From a checkpoint of a small audio captioner.
Model: 1.45M parameters, encoder arch efficientnet, encoder norm batchnorm, encoder activation relu6, encoder widths [16, 32, 64, 128], decoder width 128, decoder layers 6, decoder norm rmsnorm, decoder activation swiglu.
Training: soap at rate 0.0021, 3500 steps, batches of 192.
Rows from block 3 of the audio encoder of a small audio captioner, named by matrix and row number. Rows with one number belong to one channel. Each number is 200 + 40 x the weight over its row's rms, rounded and kept within 0 to 999. All counts start at 0.
After each channel's rows are labels from the 100 clips, of 14976, where the channel reaches its highest value: "strongest on" is what is common among them; "peak in band" is the frequency band that holds the peak. Only what is clearly more common there than usual is listed. The data: single notes of 20 synthesised instruments.
# convs0: expand pointwise conv (encoder.blocks.3.convs.0.weight, 256x64x1x1), inputs 0-63
# convs1: depthwise 5x5 conv (encoder.blocks.3.convs.1.weight, 256x1x5x5, trained with AdamW), a 5x5 kernel
# convs2: project pointwise conv (encoder.blocks.3.convs.2.weight, 64x256x1x1, transposed), outputs 0-63

convs0.183,162,254,244,152,244,216,167,189,214,180,209,204,191,158,203,205,243,157,235,168,170,187,204,149,185,157,213,235,265,205,268,226,199,216,186,177,159,239,220,277,213,235,211,207,233,281,226,285,214,205,308,189,153,139,107,218,243,230,206,146,164,234,170,159
convs1.183,164,182,177,199,200,186,150,153,176,233,136,121,175,117,196,212,277,259,184,146,220,204,207,201,196
convs2.183,177,263,205,182,127,164,201,112,336,252,141,178,233,182,184,170,128,253,170,164,270,216,231,190,163,153,213,192,186,261,190,200,166,262,184,235,143,204,217,230,186,231,183,175,192,183,181,210,167,188,255,180,198,206,112,210,201,176,182,189,232,182,169,240
strongest on: octave 4; C; note: C4
peak in band: 0 to 250 Hz

convs0.103,208,246,255,188,164,234,203,183,202,239,141,252,123,178,182,213,254,185,127,220,193,204,80,244,160,212,198,188,235,158,209,311,258,187,188,226,224,179,230,284,173,239,171,189,142,200,224,196,183,198,204,243,248,195,120,197,195,206,221,169,222,185,258,200
convs1.103,206,191,143,237,239,113,218,229,233,220,223,130,160,277,218,181,154,204,183,232,184,188,146,147,197
convs2.103,178,195,218,162,183,149,192,362,269,203,238,182,226,210,252,210,148,177,200,206,240,258,232,217,213,266,177,238,165,150,241,237,207,174,223,232,232,215,172,159,205,214,177,223,237,167,239,199,154,221,208,203,165,169,247,209,194,152,291,224,266,230,175,150
strongest on: clipping; text has "clipped"
peak in band: 4000 to 8000 Hz

convs0.249,155,161,122,185,326,212,218,179,253,246,171,205,210,124,150,220,187,204,205,304,256,173,222,221,217,186,190,136,206,241,185,168,220,193,169,148,243,206,210,154,167,216,181,282,187,179,127,207,231,249,209,222,193,180,205,157,206,204,158,238,160,264,193,194
convs1.249,235,224,263,193,118,215,224,259,154,131,242,195,140,208,231,156,154,182,155,182,176,155,189,199,221
convs2.249,167,250,225,243,191,173,141,253,158,257,275,196,247,160,210,181,254,215,208,172,191,202,196,211,184,148,251,194,195,200,202,181,117,229,249,169,181,183,238,150,155,197,213,301,173,236,237,152,202,163,258,275,208,245,154,155,192,224,182,124,143,169,166,241
strongest on: mains hum
peak in band: 4000 to 8000 Hz; 500 to 1000 Hz

convs0.193,171,262,255,164,162,202,270,188,267,234,211,221,240,153,223,157,174,225,188,182,157,235,157,234,231,191,230,117,220,221,246,186,291,184,226,206,212,229,182,105,285,139,244,208,225,239,169,176,274,144,179,185,173,224,221,236,251,177,204,191,189,217,249,186
convs1.193,211,173,128,165,222,246,249,199,223,200,194,271,169,248,168,259,209,272,201,210,150,206,187,147,141
convs2.193,207,257,222,293,178,228,240,191,215,155,233,193,185,188,156,163,203,213,255,125,179,194,175,240,244,221,215,214,175,189,194,249,168,171,168,252,226,175,178,152,147,223,150,179,239,254,238,190,219,158,141,258,197,246,121,272,143,126,163,276,217,210,241,197
strongest on: E; note: E4
peak in band: 0 to 250 Hz

convs0.33,241,244,185,273,199,151,217,178,219,194,199,251,209,113,155,275,175,260,185,179,181,228,277,207,181,232,189,196,283,175,170,224,152,154,213,196,274,196,216,202,186,306,164,220,148,170,192,221,164,211,169,134,225,181,247,139,243,197,134,189,178,192,225,224
convs1.33,221,139,181,189,231,201,146,209,214,224,239,130,192,244,120,179,175,247,197,176,175,171,203,298,228
convs2.33,180,178,181,206,218,194,265,268,199,187,154,245,138,217,144,153,216,225,201,190,294,223,216,235,167,221,201,215,76,151,230,240,226,185,187,231,164,203,153,210,261,159,205,214,155,237,225,219,176,187,161,130,277,212,225,207,167,160,257,253,199,268,176,226
strongest on: vibraphone-like
peak in band: 2000 to 4000 Hz

convs0.52,241,173,200,223,229,190,181,120,145,200,129,90,216,229,179,240,165,272,208,215,146,201,171,176,149,193,227,216,182,231,221,187,232,189,209,164,216,275,178,207,257,228,217,219,119,212,174,197,206,203,137,280,187,179,214,215,266,253,165,279,190,140,228,209
convs1.52,203,183,218,238,237,206,243,237,164,188,160,121,224,251,233,195,121,250,255,180,262,190,147,176,188
convs2.52,91,206,239,138,255,230,201,196,259,212,144,208,264,174,245,166,214,214,250,169,202,184,188,243,180,154,169,176,176,127,178,262,195,235,130,232,226,240,236,213,274,236,165,197,249,256,218,210,210,198,125,193,234,267,198,226,178,241,211,122,213,183,195,208
strongest on: slow attack; bowed string-like
peak in band: 4000 to 8000 Hz

convs0.22,212,262,209,221,146,144,202,242,139,218,194,264,171,169,208,143,246,237,177,110,149,187,185,232,214,174,176,170,231,160,145,201,243,273,176,133,203,175,176,204,197,215,170,174,258,184,134,237,266,215,115,234,198,264,168,235,211,200,167,157,184,209,153,144
convs1.22,226,176,227,182,245,238,163,147,126,130,196,130,171,191,152,256,157,186,162,194,247,207,176,189,157
convs2.22,184,159,164,123,157,239,149,193,187,201,197,232,174,221,147,170,250,270,199,281,196,136,211,183,255,175,210,194,161,232,223,243,132,164,186,263,231,197,126,195,200,159,246,257,161,175,233,190,201,232,216,173,217,176,210,148,128,218,256,169,226,133,120,194
strongest on: organ-like; clarinet-like
peak in band: 2000 to 4000 Hz; 1000 to 2000 Hz

convs0.11,275,178,229,259,195,137,245,229,164,186,210,231,147,268,163,226,198,221,188,233,231,199,144,147,209,232,244,158,109,214,210,262,187,204,280,180,169,225,156,195,214,251,204,238,152,122,236,239,243,200,170,192,220,212,231,160,147,184,157,222,209,229,119,251
convs1.11,172,220,176,225,158,195,157,164,279,216,186,148,236,223,232,160,147,143,158,235,200,250,243,267,229
convs2.11,255,245,173,234,168,213,170,148,205,195,188,167,219,217,182,248,199,258,204,140,246,188,216,125,136,236,144,195,141,185,229,174,210,228,117,157,196,175,197,157,246,217,107,136,263,216,198,182,236,236,228,217,212,269,182,216,194,228,153,250,123,182,138,173
strongest on: vibraphone-like; marimba-like
peak in band: 250 to 500 Hz; 500 to 1000 Hz

convs0.115,143,212,205,218,184,160,272,202,169,189,126,179,246,196,169,176,228,215,182,167,234,107,240,182,228,322,261,240,160,95,144,210,216,249,212,186,167,205,208,237,187,169,178,215,166,202,212,188,204,163,220,261,220,173,155,155,245,149,193,217,241,217,160,246
convs1.115,120,238,254,148,211,142,218,149,163,218,186,180,159,209,214,207,201,238,214,222,194,254,267,275,173
convs2.115,163,225,102,159,262,242,207,236,170,254,214,241,201,181,251,219,191,219,173,203,159,247,251,215,171,215,222,178,266,242,255,269,176,230,262,138,165,244,176,179,190,205,198,105,184,195,183,200,212,251,136,165,201,267,200,161,238,259,231,213,178,134,228,181
strongest on: octave 5; octave 6; C
peak in band: 0 to 250 Hz

convs0.98,186,216,180,190,314,168,178,191,183,124,128,168,174,199,264,156,202,142,180,182,218,263,215,241,238,208,226,206,143,138,140,171,201,239,258,194,171,172,180,246,217,196,156,226,315,183,145,222,165,243,147,186,184,217,229,203,233,187,222,171,213,186,183,264
convs1.98,120,200,153,221,170,195,218,180,152,183,161,144,204,215,236,161,231,131,181,198,213,276,274,236,214
convs2.98,178,170,170,206,192,242,150,198,190,251,153,287,177,124,196,244,241,222,219,256,293,187,263,130,155,205,259,105,234,200,193,189,192,176,142,200,168,234,191,246,224,123,219,232,194,198,186,206,206,185,258,164,210,242,136,247,169,235,213,192,196,258,216,198
strongest on: octave 6; B
peak in band: 0 to 250 Hz; 250 to 500 Hz

convs0.46,215,169,190,305,191,166,240,133,235,221,233,173,161,241,235,249,89,94,177,211,185,170,224,215,236,195,194,177,191,164,222,190,290,234,144,181,202,201,256,144,154,259,187,184,168,269,198,218,230,210,180,167,201,192,249,190,209,196,175,192,175,215,267,192
convs1.46,226,213,295,232,186,204,213,244,199,244,180,143,129,154,256,173,139,190,162,232,203,165,172,242,191
convs2.46,162,213,237,302,191,171,211,170,217,124,130,138,251,186,214,195,189,190,209,222,197,211,238,210,237,108,202,143,130,225,195,175,205,217,219,239,173,223,166,220,270,252,160,196,132,180,188,178,246,213,102,160,220,200,256,221,149,205,239,177,193,136,217,230
strongest on: slow attack; saw pad; octave 2
peak in band: 1000 to 2000 Hz

convs0.25,178,190,189,204,261,252,183,166,127,195,197,186,155,236,194,224,191,281,173,209,242,262,139,206,182,167,177,209,214,244,156,200,267,102,255,157,220,208,283,104,183,194,235,139,197,228,157,198,206,239,239,261,227,206,180,193,238,250,171,183,219,180,244,150
convs1.25,171,180,189,191,179,126,218,151,251,177,149,139,157,171,198,247,244,204,184,170,218,248,247,115,183
convs2.25,204,172,320,183,185,198,243,206,286,237,139,197,127,219,183,244,177,174,157,246,263,240,182,190,224,255,151,261,244,187,227,225,162,168,191,185,161,178,217,211,214,202,199,183,206,145,201,220,178,181,214,239,125,309,186,190,203,211,196,263,221,134,217,159
strongest on: decaying tone; thin (high-pass); harpsichord-like
peak in band: 2000 to 4000 Hz; 0 to 250 Hz

convs0.55,104,249,219,238,118,249,189,202,237,185,227,206,236,183,252,239,223,166,199,170,183,174,216,101,211,260,182,280,210,181,242,127,164,203,164,242,207,216,232,171,142,205,201,248,207,215,216,196,124,187,247,218,176,246,196,182,125,177,265,200,266,215,191,181
convs1.55,226,217,243,117,235,209,213,233,140,173,168,210,229,168,174,129,180,242,175,231,195,134,220,267,240
convs2.55,233,217,177,175,210,243,296,145,200,274,180,256,213,130,260,182,205,214,212,141,208,139,207,210,127,174,160,196,227,137,183,190,192,234,157,192,267,181,197,232,160,207,223,213,179,176,195,222,197,220,282,198,135,224,190,116,262,171,249,176,246,139,232,227
strongest on: clipping; text has "clipped"; white noise
peak in band: 2000 to 4000 Hz

convs0.251,141,189,186,155,182,190,230,168,174,198,212,182,239,223,194,234,162,188,256,116,210,212,202,152,252,205,200,160,240,274,166,189,232,181,149,250,229,219,206,214,235,253,210,216,53,223,217,153,245,186,182,150,174,276,128,168,149,166,234,250,188,214,180,204
convs1.251,230,215,172,221,185,155,220,186,204,216,224,122,111,185,226,157,183,223,197,175,252,232,277,273,174
convs2.251,226,112,187,190,178,108,188,201,233,214,170,158,277,265,223,154,245,235,214,268,215,193,175,167,218,178,185,196,109,213,154,212,246,190,190,183,149,223,230,181,184,231,213,186,218,156,199,200,170,205,187,199,260,225,221,139,267,92,167,158,235,207,126,203
strongest on: F#
peak in band: 500 to 1000 Hz

convs0.129,190,169,172,210,245,219,162,169,214,224,221,189,214,213,165,245,177,198,226,240,173,226,211,231,231,201,240,200,123,188,302,184,262,163,188,144,295,141,224,121,169,130,136,179,193,231,201,153,178,265,120,223,223,187,171,151,222,138,172,211,223,222,174,245
convs1.129,150,229,205,215,209,154,191,149,245,275,179,167,175,262,286,196,171,231,250,158,218,156,192,155,192
convs2.129,182,238,195,142,184,224,213,233,278,176,219,216,193,244,248,130,173,162,171,202,194,230,145,142,205,241,216,261,250,246,178,119,238,199,130,255,226,179,205,145,174,141,222,152,238,146,197,146,205,264,251,133,163,188,220,197,203,170,249,141,189,189,162,239
strongest on: octave 6
peak in band: 4000 to 8000 Hz

convs0.77,222,140,199,188,99,179,166,158,188,196,215,188,192,265,205,213,158,192,186,280,175,191,219,245,195,237,211,269,228,235,233,215,204,283,147,265,240,179,196,193,222,185,253,173,224,171,225,169,174,210,218,303,206,217,143,193,188,213,174,68,215,230,207,191
convs1.77,217,145,153,234,226,183,232,200,255,175,143,159,209,207,207,260,259,159,175,217,283,251,192,232,248
convs2.77,200,227,249,210,225,234,169,226,194,194,249,184,207,129,243,161,185,132,163,206,239,212,129,188,223,234,154,263,207,225,163,251,199,233,227,237,243,220,119,170,132,229,138,225,187,192,165,256,179,237,123,167,268,197,263,266,186,246,126,199,201,186,161,212
strongest on: octave 5; G
peak in band: 0 to 250 Hz

convs0.233,211,124,174,173,238,190,184,237,191,188,163,195,251,205,240,173,269,220,199,250,180,240,189,178,230,133,216,263,210,185,262,197,207,266,176,130,154,232,202,220,197,89,193,181,250,224,208,146,232,205,222,135,191,210,238,182,186,122,182,137,285,165,151,189
convs1.233,162,197,262,201,221,227,236,239,208,140,174,189,187,148,195,233,155,185,237,182,162,277,277,147,151
convs2.233,180,167,255,169,247,95,195,212,242,198,173,153,151,145,205,157,162,152,173,188,173,189,205,195,172,231,208,164,182,195,209,290,213,188,206,293,235,153,257,228,196,227,196,209,221,203,265,129,177,132,187,185,272,158,261,202,220,221,233,202,137,260,217,166
strongest on: slow attack; bowed string-like
peak in band: 1000 to 2000 Hz

convs0.9,196,209,222,134,256,205,140,172,209,237,213,95,156,271,178,219,229,109,225,151,179,144,222,193,246,195,234,206,234,193,207,238,205,183,123,184,195,202,210,172,215,155,219,194,223,207,187,212,216,183,195,256,136,203,193,200,228,165,242,70,224,268,150,202
convs1.9,190,138,234,163,189,214,225,167,141,160,157,110,204,178,249,170,232,230,198,183,236,269,250,240,214
convs2.9,233,220,253,246,169,180,249,175,213,138,170,164,180,166,245,241,145,175,175,247,280,246,205,244,257,254,230,146,243,222,206,220,185,229,187,205,193,187,230,256,226,177,181,95,161,202,266,264,170,196,229,235,248,226,226,254,214,210,236,217,245,114,238,222
strongest on: octave 4; D#; note: D#4; pitch class: G#
peak in band: 0 to 250 Hz

convs0.201,213,197,181,197,213,216,260,134,186,223,242,192,144,159,186,170,163,193,116,295,287,192,222,179,198,215,159,123,177,265,195,173,152,183,168,153,196,185,165,203,257,116,235,162,187,169,160,200,170,189,146,260,145,189,166,189,192,262,205,253,220,172,155,172
convs1.201,236,161,169,154,234,159,167,161,129,251,174,204,207,94,192,170,249,213,157,193,198,164,211,157,219
convs2.201,222,203,313,198,156,213,231,207,172,182,242,207,207,276,196,234,162,217,230,163,143,211,146,161,292,178,238,185,217,182,197,155,180,186,162,177,149,222,170,172,173,204,153,300,177,213,241,178,167,193,233,166,168,131,207,168,288,237,172,240,248,201,220,259
strongest on: decaying tone; plucked string-like
peak in band: 2000 to 4000 Hz

convs0.178,205,184,157,264,196,163,175,218,245,225,194,133,239,248,160,205,186,240,242,187,170,222,255,130,233,227,267,173,222,178,166,190,240,179,200,217,209,227,127,212,175,229,226,263,191,250,287,160,76,185,258,176,228,179,144,246,203,200,168,225,248,167,234,196
convs1.178,165,214,226,216,127,173,156,168,231,205,220,127,157,219,284,189,154,145,158,228,263,222,200,213,217
convs2.178,150,147,115,254,246,255,214,138,194,196,203,218,194,189,194,243,256,117,199,224,154,109,186,171,148,232,191,262,228,167,186,182,280,181,268,245,244,184,218,180,208,154,190,169,267,231,142,207,235,198,209,250,218,148,232,177,209,251,217,212,222,158,190,166
strongest on: decaying tone; vibraphone-like; octave 6
peak in band: 250 to 500 Hz

convs0.104,264,230,256,171,149,235,267,191,175,212,251,100,255,173,184,197,187,197,139,173,135,170,168,275,201,228,169,157,185,243,177,222,182,213,143,194,205,216,209,130,195,145,271,202,126,177,213,238,163,221,165,123,199,193,141,156,222,206,216,201,232,244,182,165
convs1.104,183,200,203,235,185,208,178,159,201,180,199,149,140,154,202,157,158,194,129,114,162,270,211,237,259
convs2.104,229,223,249,214,219,174,176,216,163,190,217,239,144,167,212,233,173,220,309,218,224,240,190,188,192,251,216,266,198,205,233,245,258,257,244,218,274,150,223,188,196,206,220,134,217,234,250,204,185,171,204,145,235,230,309,235,225,140,209,267,161,148,186,256
strongest on: C#; note: C#4
peak in band: 0 to 250 Hz

convs0.4,163,157,172,217,214,233,159,141,168,200,173,259,206,237,291,244,168,222,203,279,296,211,180,210,211,125,210,155,230,218,131,207,196,216,222,194,244,198,191,243,234,269,221,147,236,263,149,195,215,125,190,266,218,183,149,230,167,167,182,193,223,165,255,199
convs1.4,152,248,171,201,164,244,225,167,256,188,174,172,140,155,134,281,200,207,253,206,151,204,239,162,213
convs2.4,229,244,199,230,137,178,250,213,246,241,215,185,160,193,232,169,175,204,255,204,214,159,192,142,200,237,164,158,188,261,221,98,229,237,194,199,128,143,208,186,258,156,177,157,192,208,176,226,165,150,238,90,143,241,187,210,204,270,168,207,129,210,203,244
strongest on: octave 5; clipping; text has "clipped"; D#
peak in band: 250 to 500 Hz

convs0.212,183,328,167,150,201,191,222,171,193,159,129,215,178,239,166,161,168,218,235,171,143,260,155,186,179,240,156,153,212,169,143,165,219,123,186,161,188,159,226,162,207,233,112,306,208,228,163,180,207,205,196,156,213,204,185,143,196,206,227,216,215,208,163,159
convs1.212,136,233,125,208,183,139,142,150,212,246,156,198,139,203,202,149,235,234,183,207,242,263,193,192,191
convs2.212,155,185,174,135,246,197,188,254,168,192,212,305,231,183,220,186,194,168,206,267,217,219,170,225,159,191,210,182,223,255,204,251,181,206,209,196,171,139,159,229,218,164,265,224,289,108,202,199,166,157,229,188,233,187,175,215,186,179,170,60,183,225,209,166
strongest on: octave 4; F#; note: F#6; instrument: sine tone
peak in band: 500 to 1000 Hz; 0 to 250 Hz

convs0.197,205,250,133,176,201,270,141,230,220,218,162,175,258,212,226,183,256,180,244,132,241,211,178,197,241,259,146,259,267,123,144,197,204,229,173,222,181,207,234,212,213,265,148,171,198,225,154,189,160,161,245,131,163,220,249,235,180,208,163,174,158,243,270,201
convs1.197,116,227,96,185,230,163,188,214,156,202,229,224,134,230,220,157,179,239,259,209,184,217,214,230,174
convs2.197,192,237,215,186,218,165,210,231,133,202,238,108,246,171,154,134,135,202,159,215,218,151,226,273,201,234,189,194,162,170,157,277,209,231,147,179,176,193,149,230,204,207,219,197,181,254,214,203,192,200,209,172,230,300,245,185,177,247,324,152,200,217,200,175
strongest on: octave 4; thin (high-pass)
peak in band: 0 to 250 Hz; 250 to 500 Hz

convs0.167,152,277,203,227,256,172,141,228,167,255,200,168,182,157,211,239,193,198,189,182,195,174,181,233,215,172,233,149,184,130,187,171,192,200,285,201,197,193,187,221,191,224,139,183,287,211,109,187,180,109,248,197,226,179,238,247,153,278,219,223,145,207,131,162
convs1.167,224,169,198,129,133,221,203,289,286,200,168,225,141,204,206,219,214,161,148,213,205,217,235,230,227
convs2.167,146,267,194,108,115,157,283,185,178,225,213,201,160,139,112,215,157,178,238,152,180,205,198,251,185,243,180,241,173,165,183,261,156,200,184,174,207,249,212,205,214,171,181,206,235,163,226,209,253,240,176,214,210,244,146,165,242,138,228,189,253,145,238,167
strongest on: C#
peak in band: 500 to 1000 Hz

convs0.252,227,173,238,159,257,111,221,198,186,223,218,208,197,182,209,194,200,239,295,257,148,185,259,212,251,190,229,199,214,239,144,232,192,189,273,199,118,233,232,191,250,205,183,182,191,186,173,167,212,192,112,259,224,256,321,191,206,216,206,211,248,250,207,205
convs1.252,245,174,239,185,224,214,249,252,166,195,202,236,125,195,137,238,155,129,192,208,204,180,138,261,168
convs2.252,226,171,252,245,147,159,172,229,169,182,160,133,170,165,223,257,174,188,270,228,160,264,209,115,164,198,193,228,203,227,105,227,174,154,242,230,131,299,169,146,158,200,218,214,164,230,229,188,213,190,219,136,142,226,209,209,170,223,241,242,179,185,210,171
strongest on: decaying tone; bass guitar-like; octave 2
peak in band: 1000 to 2000 Hz

convs0.153,166,234,257,197,125,191,177,110,176,267,202,195,183,115,252,218,129,152,206,196,210,275,234,136,228,176,162,277,192,181,187,248,174,218,196,238,199,247,191,267,221,198,171,199,127,210,222,229,198,202,276,189,231,154,166,223,206,258,223,225,208,197,171,260
convs1.153,164,162,238,189,212,170,185,143,261,177,176,174,225,190,180,222,200,178,257,182,285,251,276,261,174
convs2.153,211,179,232,245,231,182,230,187,123,209,181,254,235,273,141,264,267,200,168,165,199,181,169,227,193,127,244,254,191,183,253,222,153,190,192,199,163,116,243,153,177,164,221,145,220,327,184,166,196,245,167,162,240,202,228,210,190,176,201,142,211,221,226,200
strongest on: octave 6; D
peak in band: 0 to 250 Hz; 250 to 500 Hz

convs0.119,238,261,209,231,232,176,203,304,208,210,213,135,163,163,177,205,236,176,112,121,163,170,192,264,223,185,210,190,197,162,221,169,251,265,189,169,220,202,192,163,249,141,254,203,131,238,217,169,209,151,210,262,197,173,229,131,233,200,206,168,176,288,172,210
convs1.119,208,176,167,166,181,171,226,160,153,193,170,224,132,124,161,204,130,127,200,194,216,230,220,260,251
convs2.119,210,155,224,229,147,112,146,146,198,151,215,170,177,190,233,167,188,170,153,226,233,203,202,237,172,211,192,141,148,239,232,175,217,246,286,273,213,250,227,128,188,270,186,143,212,210,244,292,129,257,199,211,216,172,217,248,153,212,166,216,217,184,184,192
strongest on: octave 4; text has "string"; G#; note: G#4
peak in band: 0 to 250 Hz; 500 to 1000 Hz

convs0.232,206,175,188,295,249,183,253,182,194,137,238,248,197,118,207,157,179,144,159,186,204,214,191,218,224,156,257,162,210,184,171,288,161,220,217,151,185,234,182,183,151,175,214,258,260,192,200,183,262,171,251,154,204,161,267,225,215,154,122,172,164,265,219,190
convs1.232,236,155,200,153,163,124,223,249,189,206,209,157,276,196,121,171,238,185,220,225,143,187,163,220,161
convs2.232,252,168,146,273,227,215,188,210,158,133,206,157,211,230,224,137,158,121,215,157,197,258,176,187,237,189,207,231,185,193,203,187,205,167,226,103,185,207,207,120,189,243,246,188,239,167,190,296,230,126,256,237,201,228,258,205,188,168,188,162,274,170,209,212
strongest on: decaying tone
peak in band: 4000 to 8000 Hz; 250 to 500 Hz

convs0.160,159,203,242,197,215,197,137,228,202,162,147,209,215,182,180,96,150,145,231,223,204,159,182,245,237,217,254,209,182,152,220,207,174,269,177,151,231,221,227,192,263,224,212,215,221,275,168,199,174,158,121,204,279,164,117,122,191,165,188,227,183,229,139,186
convs1.160,217,235,213,193,211,200,214,154,176,210,108,113,156,171,213,191,170,196,216,187,165,89,178,207,171
convs2.160,148,251,208,174,223,210,210,172,199,176,253,105,177,180,241,234,171,197,226,151,240,167,194,239,158,113,139,185,238,241,165,137,131,201,194,172,237,105,219,159,191,289,207,243,198,199,247,209,176,206,253,216,238,254,236,235,236,238,194,184,255,180,160,199
strongest on: octave 4; sine tone
peak in band: 1000 to 2000 Hz

convs0.60,233,206,199,194,217,158,214,197,162,188,232,271,164,168,176,210,301,250,204,182,224,176,186,142,166,200,245,187,142,259,149,276,210,186,201,212,210,108,186,205,188,241,172,232,243,223,201,158,289,116,233,225,166,269,239,207,204,231,275,179,250,211,199,167
convs1.60,228,246,231,163,176,157,186,219,239,137,252,269,256,200,173,249,189,145,189,162,232,194,246,219,135
convs2.60,134,254,142,155,282,159,218,275,258,153,260,220,190,175,197,212,277,194,198,181,164,203,212,257,219,239,238,182,143,160,198,227,207,218,207,184,153,178,231,227,211,211,135,129,227,257,187,203,165,215,190,147,239,203,233,237,296,142,200,161,248,171,226,207
strongest on: clipping; text has "clipped"; mains hum
peak in band: 500 to 1000 Hz; 0 to 250 Hz

convs0.114,167,203,163,329,226,207,217,197,191,228,172,223,236,189,170,195,196,261,215,199,187,217,230,131,238,225,165,201,161,152,255,180,281,171,198,293,198,213,193,149,237,221,200,245,228,173,146,194,175,227,212,170,203,129,138,180,239,157,231,145,236,256,246,135
convs1.114,151,181,169,149,253,119,212,186,238,193,217,143,221,302,245,181,213,183,189,193,220,192,214,145,161
convs2.114,252,250,155,174,307,177,135,234,156,186,187,182,192,179,190,241,167,215,263,236,196,248,248,188,118,172,165,191,183,135,143,223,184,149,179,243,176,169,226,143,223,215,231,231,215,183,211,225,169,203,205,214,271,166,123,196,207,228,202,306,219,223,147,189
strongest on: decaying tone; D; note: D5
peak in band: 250 to 500 Hz; 0 to 250 Hz

convs0.141,194,219,299,104,195,106,240,207,171,231,263,270,164,153,191,185,170,215,160,203,210,180,150,180,243,243,129,187,216,272,201,193,186,178,198,169,188,147,178,180,221,230,184,213,158,189,212,243,207,263,267,160,212,244,275,176,137,199,209,213,219,200,176,254
convs1.141,172,206,197,177,227,259,249,172,211,140,131,138,236,211,176,136,183,110,187,219,162,189,172,160,204
convs2.141,265,195,226,194,202,231,154,271,187,158,176,213,247,261,156,232,135,207,174,141,251,230,192,209,250,164,205,163,195,150,150,180,147,222,140,198,166,212,169,217,232,215,173,174,162,127,201,185,136,152,177,235,118,243,220,185,197,266,148,216,139,135,246,163
strongest on: mains hum; octave 2
peak in band: 500 to 1000 Hz

convs0.219,228,220,185,221,270,150,234,252,208,167,176,190,166,151,149,271,201,224,213,249,250,114,159,191,238,161,179,223,272,158,158,147,223,192,184,196,167,163,224,194,240,199,262,218,219,226,260,176,246,208,234,168,172,216,231,159,282,194,247,233,139,107,216,217
convs1.219,149,229,149,141,165,196,162,168,192,182,252,202,258,244,144,223,245,266,250,148,229,207,247,208,203
convs2.219,189,218,147,158,160,199,203,186,231,223,144,196,143,237,226,143,213,162,191,82,212,230,211,183,221,234,130,138,202,243,187,177,146,269,187,178,179,144,191,218,150,224,190,201,201,204,260,238,220,202,161,218,115,306,195,195,245,172,238,229,196,199,172,273
strongest on: decaying tone; bass guitar-like; octave 2
peak in band: 250 to 500 Hz